Rows from block 6 of a small multi-label audio tagger, named by matrix and row number. Rows with one number belong to one neuron. Each number is 500 + 40 x the weight over its row's rms, rounded and kept within 0 to 999. All counts start at 0. Numbers have three digits each.
After each neuron's rows are labels from the 100 clips, of 14848, where the neuron reaches its largest size: "responds to" is what is common among them; "loudest" is the band of the loudest frequency at the time of the peak. Only what is clearly more common there than usual is listed. The data: synthesised imitations of 52 everyday sounds, one a clip. In brackets: how many of the 100, against the usual share in percent.
# gate: MLP gate (model.blocks.6.mlp.gate.weight, 480x160), inputs 0-79
# fc1: MLP up (model.blocks.6.mlp.fc1.weight, 480x160), inputs 0-79
# fc2: MLP down (model.blocks.6.mlp.fc2.weight, 160x480, transposed), outputs 0-79

gate.116:510514524472493581455457468485555482521563510435418463512496515473456471543533490439529447443533478494505461468504478495519521561468487563511479475551450515470509448513536469556557488588406575530461486530532491534521506485471535508483536498
fc1.116:561529469544513447509452469477470465468572474462515489480422515503513493553520529521521423468547474509524484502492489525453484538507519460537568510537475556497527489481468466511552534524496555468533506481522430494511510422495527531498550504
fc2.116:547517525506485517443424520513566534506464492530507546516556492527503481475496524523435479472429554477501529464477438518485441479538480454460552520558517462496515474542555497523532514414484498521526493476507505442512577450418430573511522516
responds to: mains hum (95 vs 13.1); text has "quiet" (68 vs 29.1); thin (high-pass) (48 vs 12)
loudest: 250 to 500 Hz (52 vs 11.4)

gate.422:511494505475534487455470492476546536569492505506462546553485523517511439516510522610502444520477478478442498471506447462474490479513527525531554505498416483540465508496522494455568432521473458494508410489481519446465496520505502519545503450
fc1.422:514516506485501515530541502522470449471490460498527517490510470473506571511474548442478588505512478505556485473514520472558470531479486409540455517512594498474501523502519482522400522487492522477484603488603451502540528509517496494485493561
fc2.422:493540489493470496552518530507458500454541499432473486515447479498537495580521550477451550478506451475548498534486538504498499459473582486512476520465507499492428484527473535484514433526439455484520533528537456468485450433520469521604543512
responds to: machines and effects (58 vs 21.5); laser zap (40 vs 1.9)
loudest: 1000 to 2000 Hz (85 vs 10.9)

gate.471:478474542514564467492639442472611462494502448531529460411564523505479469578476488502441485419498525452488478501493464518553530501478603491465504511554473484479547418414476446537556519501573478449534501444579505503527464552534422464499556502
fc1.471:496495549518534524498592437476604487476489484551507517434516478533481497549440487461529449454438504447488501503493411558540494536496639479470483515524497526475499460426487483507621476558575472406499464429515504497543484539513460471538519535
fc2.471:496407536502515484510565436510548471530597499497487602583498518479461504491484527517477470398498512423470497527471534520549508486502505499531496452573535443499492537560582484516490492411573515470473497511450484529508452438601480520449547473
responds to: crying baby (70 vs 2); people (70 vs 15.3)
loudest: 500 to 1000 Hz (75 vs 14.8)

gate.60:461558514476422421452495532453474435548542521511440527513499584530452457501450452521501504462455561490472621491531500488574477459480461509553572479515477502534462530483474550504492466511508523475527528503479520466464491495636478453503524456
fc1.60:497557514480515493458580527451481482487445462529500515464433482576478420494481497468478495490484512530463650463548461538527504444499475537524474433493508525535494453502549459496520466496478518470533509450501508495512514524525498430465451451
fc2.60:533486483491482508471512582518453486547485431510439480531529479522493519495491430449578476514409479429577480484562518444496472406529443564478473500475515499475487471474550495462449513501488546540602588490525483508516510493536505508479474448
responds to: household (50 vs 18.8)
loudest: 2000 to 4000 Hz (31 vs 9.1)

gate.207:508362559494521472484559459498480490492527436478488523529558472513505525494536476569532509470482452500475517543443506502525501502596530460515445538418473552530505478473481528476540506480406474632483499483530490399499576506509473609527513511
fc1.207:495430516559555441553546450440508502511504485497533464517571439468483465429530556501479511469553536489505506439474467461565508537522537476524429481517405546508465414535460490479555547493446499513498453531469520430535549491507553497532553474
fc2.207:536457416466480540475562532467541559515500553500522527544515578491550483592412522513478511471441460487604569515556483526516493466556531452506499459525475459546469507497550485507481562510443453462460439458569466524518559493456599491488583472
responds to: crying baby (59 vs 2); car horn (31 vs 2)
loudest: 1000 to 2000 Hz (67 vs 10.9)

gate.466:461475442527531492504504527513518543543507522442532513419619510536479519488507481500519574426547536596530507487474513539536469536544451487476498476570520456470442503527525545522478497410473496501577549550521446498511491446437437509519445491
fc1.466:583521531490470503416474480502506442470485524498512527587379500524540492457515498463484411539468518451552514479488504493446521454509495591491516469510514541514537543478478465515532465531562500470470479451493498552500581543583484497512548493
fc2.466:497571571535506558456481491515484502539463496514547502525449454479513457574566406541495461477501501525452435513510499473480463484406490523509518560464549444439525476443514497572458469460576509484488502531509550535452492478497451544534481551
responds to: animals (76 vs 15.6); meowing (73 vs 1.8)
loudest: 1000 to 2000 Hz (52 vs 10.9); 500 to 1000 Hz (46 vs 14.8)

gate.175:510483433524509533482476517559503471576459545395513454523471538432580531468488495510455574492508491535438554527509499499527551537550574494444433468444511476478492428473524484474539489584513550462438490468478460564527520530473516522473506491
fc1.175:547494454474500504486519567599450533541392491449528481527513484464558566506523491490405517447496490495495512493493517475479510547578566515552475479501461452479497419503564461472502494533491515487441491474517510591510481476436494462491474444
fc2.175:508538555526484528526530481448452564497532491516490493486502538548495407562515544467507541580461472552525495507503560496490530486530446457434560522544538533503423489610447517435546478393484519540490526514480477450478443404554462532545496548
responds to: machines and effects (82 vs 21.5); vacuum cleaner (63 vs 2)
loudest: 2000 to 4000 Hz (41 vs 9.1)

gate.259:532543472545555426473538485503549538554437535477517543483476527444462515564556437502492502532520454484578477498595501480554515418534458504450539497505510542459533465530534463541565558518458559454478463527534510473490489522562475468477518551
fc1.259:492475516442471557528490530490476458429603467451502496510496487537520509456442563447501517477464525532447529525448493545494514572427522496542460521515495477530459517449490522480435437463528488517515488503501467524486515487471560496502531415
fc2.259:515520537536519413524556550465502503472516515468492507511437480486499525486448550459473502428525514480549565450449514468460506476524515497480580461524556486485480545535502480547459483501482492573547485430537526516475505488487457561464515526
responds to: animals (71 vs 15.6); bird chirping (37 vs 2.1)
loudest: 4000 to 8000 Hz (93 vs 12.5)

gate.443:475517567518508518544487577487497527481519543458468533435494465392451434496476416511488519486545480503484505502548573569402476466472454535529496499476515510476517562449457447440488505493561505503552538507537471472579582525584553487549491454
fc1.443:593495549545545532506404575506535555491527478541506537494516510509511460452493466479510433500513525505529533511507480567502498513421564521515516512478504468487518530500480431518500439529488616580536485530573483473505396496499400513517558509
fc2.443:522483501502409502433631590468497572457489467455505467480504512549484409462520503507467487529505508549495523538468538480576516501465457549537454461544592529547505499567486485550443468556481551436444450481426497529557502501521511511398490506
responds to: household (86 vs 18.8); glass breaking (49 vs 2.1)
loudest: 4000 to 8000 Hz (73 vs 12.5); 2000 to 4000 Hz (25 vs 9.1)

gate.405:496523504518495501492530504542494511504515527510516442499479475494468425509562477520461443499539492542465475505565459457510544468450546507472515481479520529411600452462559518488535508494507433488455535468487484544488512498519518487438570505
fc1.405:527532501538438483455538487502516436446488522488465478462459495463488501540516498541472492475572450559551529505585477488481509546540501565562485488459461470531585500458489498530505473492495540481496541476453502506559516425520522436441574508
fc2.405:549518477503480466490478508635455525481492500527467539600522512529466514500575499544511527534550523482470462556527535465522461474539542445477489478486443438473492528517525525591526482484452525490508583435507506492598449495513426510540463508
responds to: animals (92 vs 15.6); bird chirping (61 vs 2.1)
loudest: 4000 to 8000 Hz (90 vs 12.5)

gate.114:489452446538540447572529396520478561478528505541529495534519532536535494492522507583474508514520499521500474480484535560457483483468491528478512562459514583512473498505539539468549501563450438535544520434495496526532483462482533504487472450
fc1.114:466471475515522447581513415522466530532555503565476480492461544555488520494540459593484470459506474576462501422450487519476483442507450511476519514460531583488496564571527546428506523577448481556522520485527506492520463494484518519462404484
fc2.114:466476476557453506538520507493509500563455513423490520485519553560508511432527520471446487504451524477451523479437470483571566504567482483481505524463503527417503480543510468505505455483592559525474541563490438470488518470528546535460455498
responds to: household (76 vs 18.8); doorbell (72 vs 1.9)
loudest: 2000 to 4000 Hz (55 vs 9.1); 500 to 1000 Hz (36 vs 14.8)

gate.24:528480515459568534524483526453444490528505464452515499508495518512533505530498489527478503448538499518445431526466515428456445585508489430493393469535531516526543510534550478462539530547489475500495491511494478512516468493538519471525461468
fc1.24:532429492435542501466491550491499509511526502458530496514510631481534456437493437522444530478471492513460468542505511444476497556447517472481438447488514545499528517529539488427564522539555488500571497494464463463556561465594506472503473457
fc2.24:481537501530550535502556507418489451445514511465516460476523472467477526562569476536522581466490460585537530472536423524484481500448555509504482478475475496466497432478429528514509455523481545521464547523466419439543429396552495520561500570
responds to: household (60 vs 18.8); creak (28 vs 2)
loudest: 1000 to 2000 Hz (45 vs 10.9); 2000 to 4000 Hz (30 vs 9.1)

gate.418:541524508504474477489547510539546489500543461488502468584516507465477432481442614486448507428502527432437482516554464471474499471450471533518472519483586474478481432538458532520529450533480450524519480584527511431548455448496525516511511511
fc1.418:470525498488520525499510468446505514425436505470483519461518525503555546541482457468550485569450505541485509448490469482519513522464450523534526492482495459591503499523507548535493546584505514510430456523503565453408575462521509443440491406
fc2.418:517483449510563529400494458503493486547500565558549463471491459470472482449482451576491531557504520509501479515516432488562479533478430538498507523537546505446462573437467450453505508510482491464534501435534485471511478495527427520495509542
responds to: animals (50 vs 15.6); meowing (42 vs 1.8)
loudest: 1000 to 2000 Hz (54 vs 10.9)

gate.370:530451499577489423525494486547536482580509469464494477487466504519551528529582476452465491539449580493436420410520420527466514583517557494507553510561478517497538529400487482523452534458541573532459557448460553495481490482456488509518514570
fc1.370:545492552513480546508510462433515467502525523542494561489480466530454467553464426455521504491536462418463527495480503500438493495489497486382446430475480447456476461521533525477516558550495511549568493526450484550500492525586447590459628449
fc2.370:482531505495531467518479538545536549494534522465522529546492476534511509562576515487437415489537514468534517495521537480530492510522470446519518409527517467549449462533541492537476526476477438528533486468556493400484486507499544503485408424
responds to: mains hum (68 vs 13.1); thin (high-pass) (63 vs 12)
loudest: 250 to 500 Hz (69 vs 11.4)

gate.174:595479528507537589487489505435543451537507496433461471509447557556507509514476470455498471516553477504438462484523512580479565555484490501460538522511531510419488499541481460497513503552427578460470544556559489519451454504496542513563583447
fc1.174:527512547445520505507499549488490537462422478521612474498538524493520450519445488489544469457538530486484533444478524464554520472531471471466412536507515508527449598516466485495403517415511464513498515467489488505548507520534553477493431484
fc2.174:444495438478514499544557545500418513507512523513470455474414502450489539478445497551535530556576448553462478541474564476511602550479495525507574485515489537466443579443449569483493519545479452511528464505489502521530464515536508431485500479
responds to: mains hum (95 vs 13.1); quiet level (92 vs 29.2); thin (high-pass) (35 vs 12)
loudest: 250 to 500 Hz (38 vs 11.4)

gate.362:489454473546508546451506465465564449465559538519537462514480541524515513592566458431506470533441491385496518516615433497552510529495495451502506537530504566463503521475522489457513525560510531532474539521504480488534436477525451491518584565
fc1.362:561476574492516552519434546486501533512546544456523500474477509493528500436484499470557446498506511525462480473549498523405501519540516443554518506412557539433488537482451468551470540461490530498533524507530557531493477486517509571576482522
fc2.362:459514553493443512550569484427517464497455455551460497521532498483546509500474441567558441570512516508537478523428550550536467495432536581480495515573491477492465512510457455526518489533555516467410486451500477467539540545487497584544465459
responds to: animals (98 vs 15.6); bird chirping (62 vs 2.1)
loudest: 4000 to 8000 Hz (56 vs 12.5); 2000 to 4000 Hz (43 vs 9.1)

gate.365:481479542501548498498525536514476463493496495530433534439527481478533424467556553512545453497512509487540501484496538537489445416570452514445448559510468522465499494507484504606458480477408507505579454537459463487535476489485520491522494512
fc1.365:524585550553466463554570485521487482535599464456543506518414563485532485470504518459517483519510475538515402485514552519512485645438537473471511478556492516439511541475550475416511518513500493481453561476492437468521516501538518444495528494
fc2.365:484432510529464526531509524464478504530527471532488494499520499516483500447552522526551554580527439491460446458517537552543557475468503487465538507481523563482427454514532456428502490564483498509520567459512533474503495463533577506506580410
responds to: animals (52 vs 15.6); thin (high-pass) (45 vs 12); mooing (28 vs 1.9)
loudest: 250 to 500 Hz (30 vs 11.4)

gate.350:510580518481406507442613549507430527439414497489502509472423520523473515511526436509487491462428497508461444501375516493482574484455497484480470541479529505568514545507530495529494493510462499548519490414522534509450421488528465494507522523
fc1.350:446526481490463536473480497510469536472442497496497553438567478533503526523514450510487497523488473564548371542398521526474483555498499415486465480429549463489501550492456575491558503547494498455524579513436488506450469512563496530481542537
fc2.350:493524483492516467505560532533478444484547531504539510461493519471484529509540560523478485522511439476414537535555502558458551502517452522463530527516459547480477487518479474465534529486555504579420521421488499570512431519467472485580426501
responds to: household (64 vs 18.8); creak (55 vs 2)
loudest: 2000 to 4000 Hz (71 vs 9.1)

gate.293:497501524469518510519475514575478514463488451528459531489489587538510525418519562492559552573493491501486464548549435399405526476438469537459510556533496508476554556551523504532535469492460531532523544561541525494468604498518531493482505440
fc1.293:460515501464478511442475469492527493457470489526490529507440469476544539517609441438485458486488567486533481517512426537514468480511440544531578521550517532464469439483545494512522497448593537443448534516552503553473432465483499493518444550
fc2.293:591477492518438517478491494498487576576497430561563490563545483454479490534433475512518539501531466469458478574528534456474502504486550523493564542582506539429491448486450614525531519582475562447512545468461519571428476508492527556484516491
responds to: animals (68 vs 15.6); meowing (63 vs 1.8)
loudest: 1000 to 2000 Hz (58 vs 10.9); 500 to 1000 Hz (34 vs 14.8)

gate.96:489426496489425501526470504445448489474516480538471434505508503505518509526557459491507517457493484533508440491463444523531589486501511512495486427387516493384421433460539478486512487467510566461505511535480474508516488468488469519462502556
fc1.96:547552543512544478448546478442551536511481536518433571571497531474526549516524438497484491464482524457529479477459536467452471565464548499449497519489426468472477420514441510460540531463546514477426493471469547506518431523438544559454507506
fc2.96:492542544485482508580470427484500427550485521497555523518455506499486454439454592508412426530499478527545498479503480544514442443486446481542545527524491500464523585446397491480501564503501489463554505525466547451535507508556500538515500504
responds to: household (95 vs 18.8); doorbell (94 vs 1.9)
loudest: 500 to 1000 Hz (73 vs 14.8); 2000 to 4000 Hz (27 vs 9.1)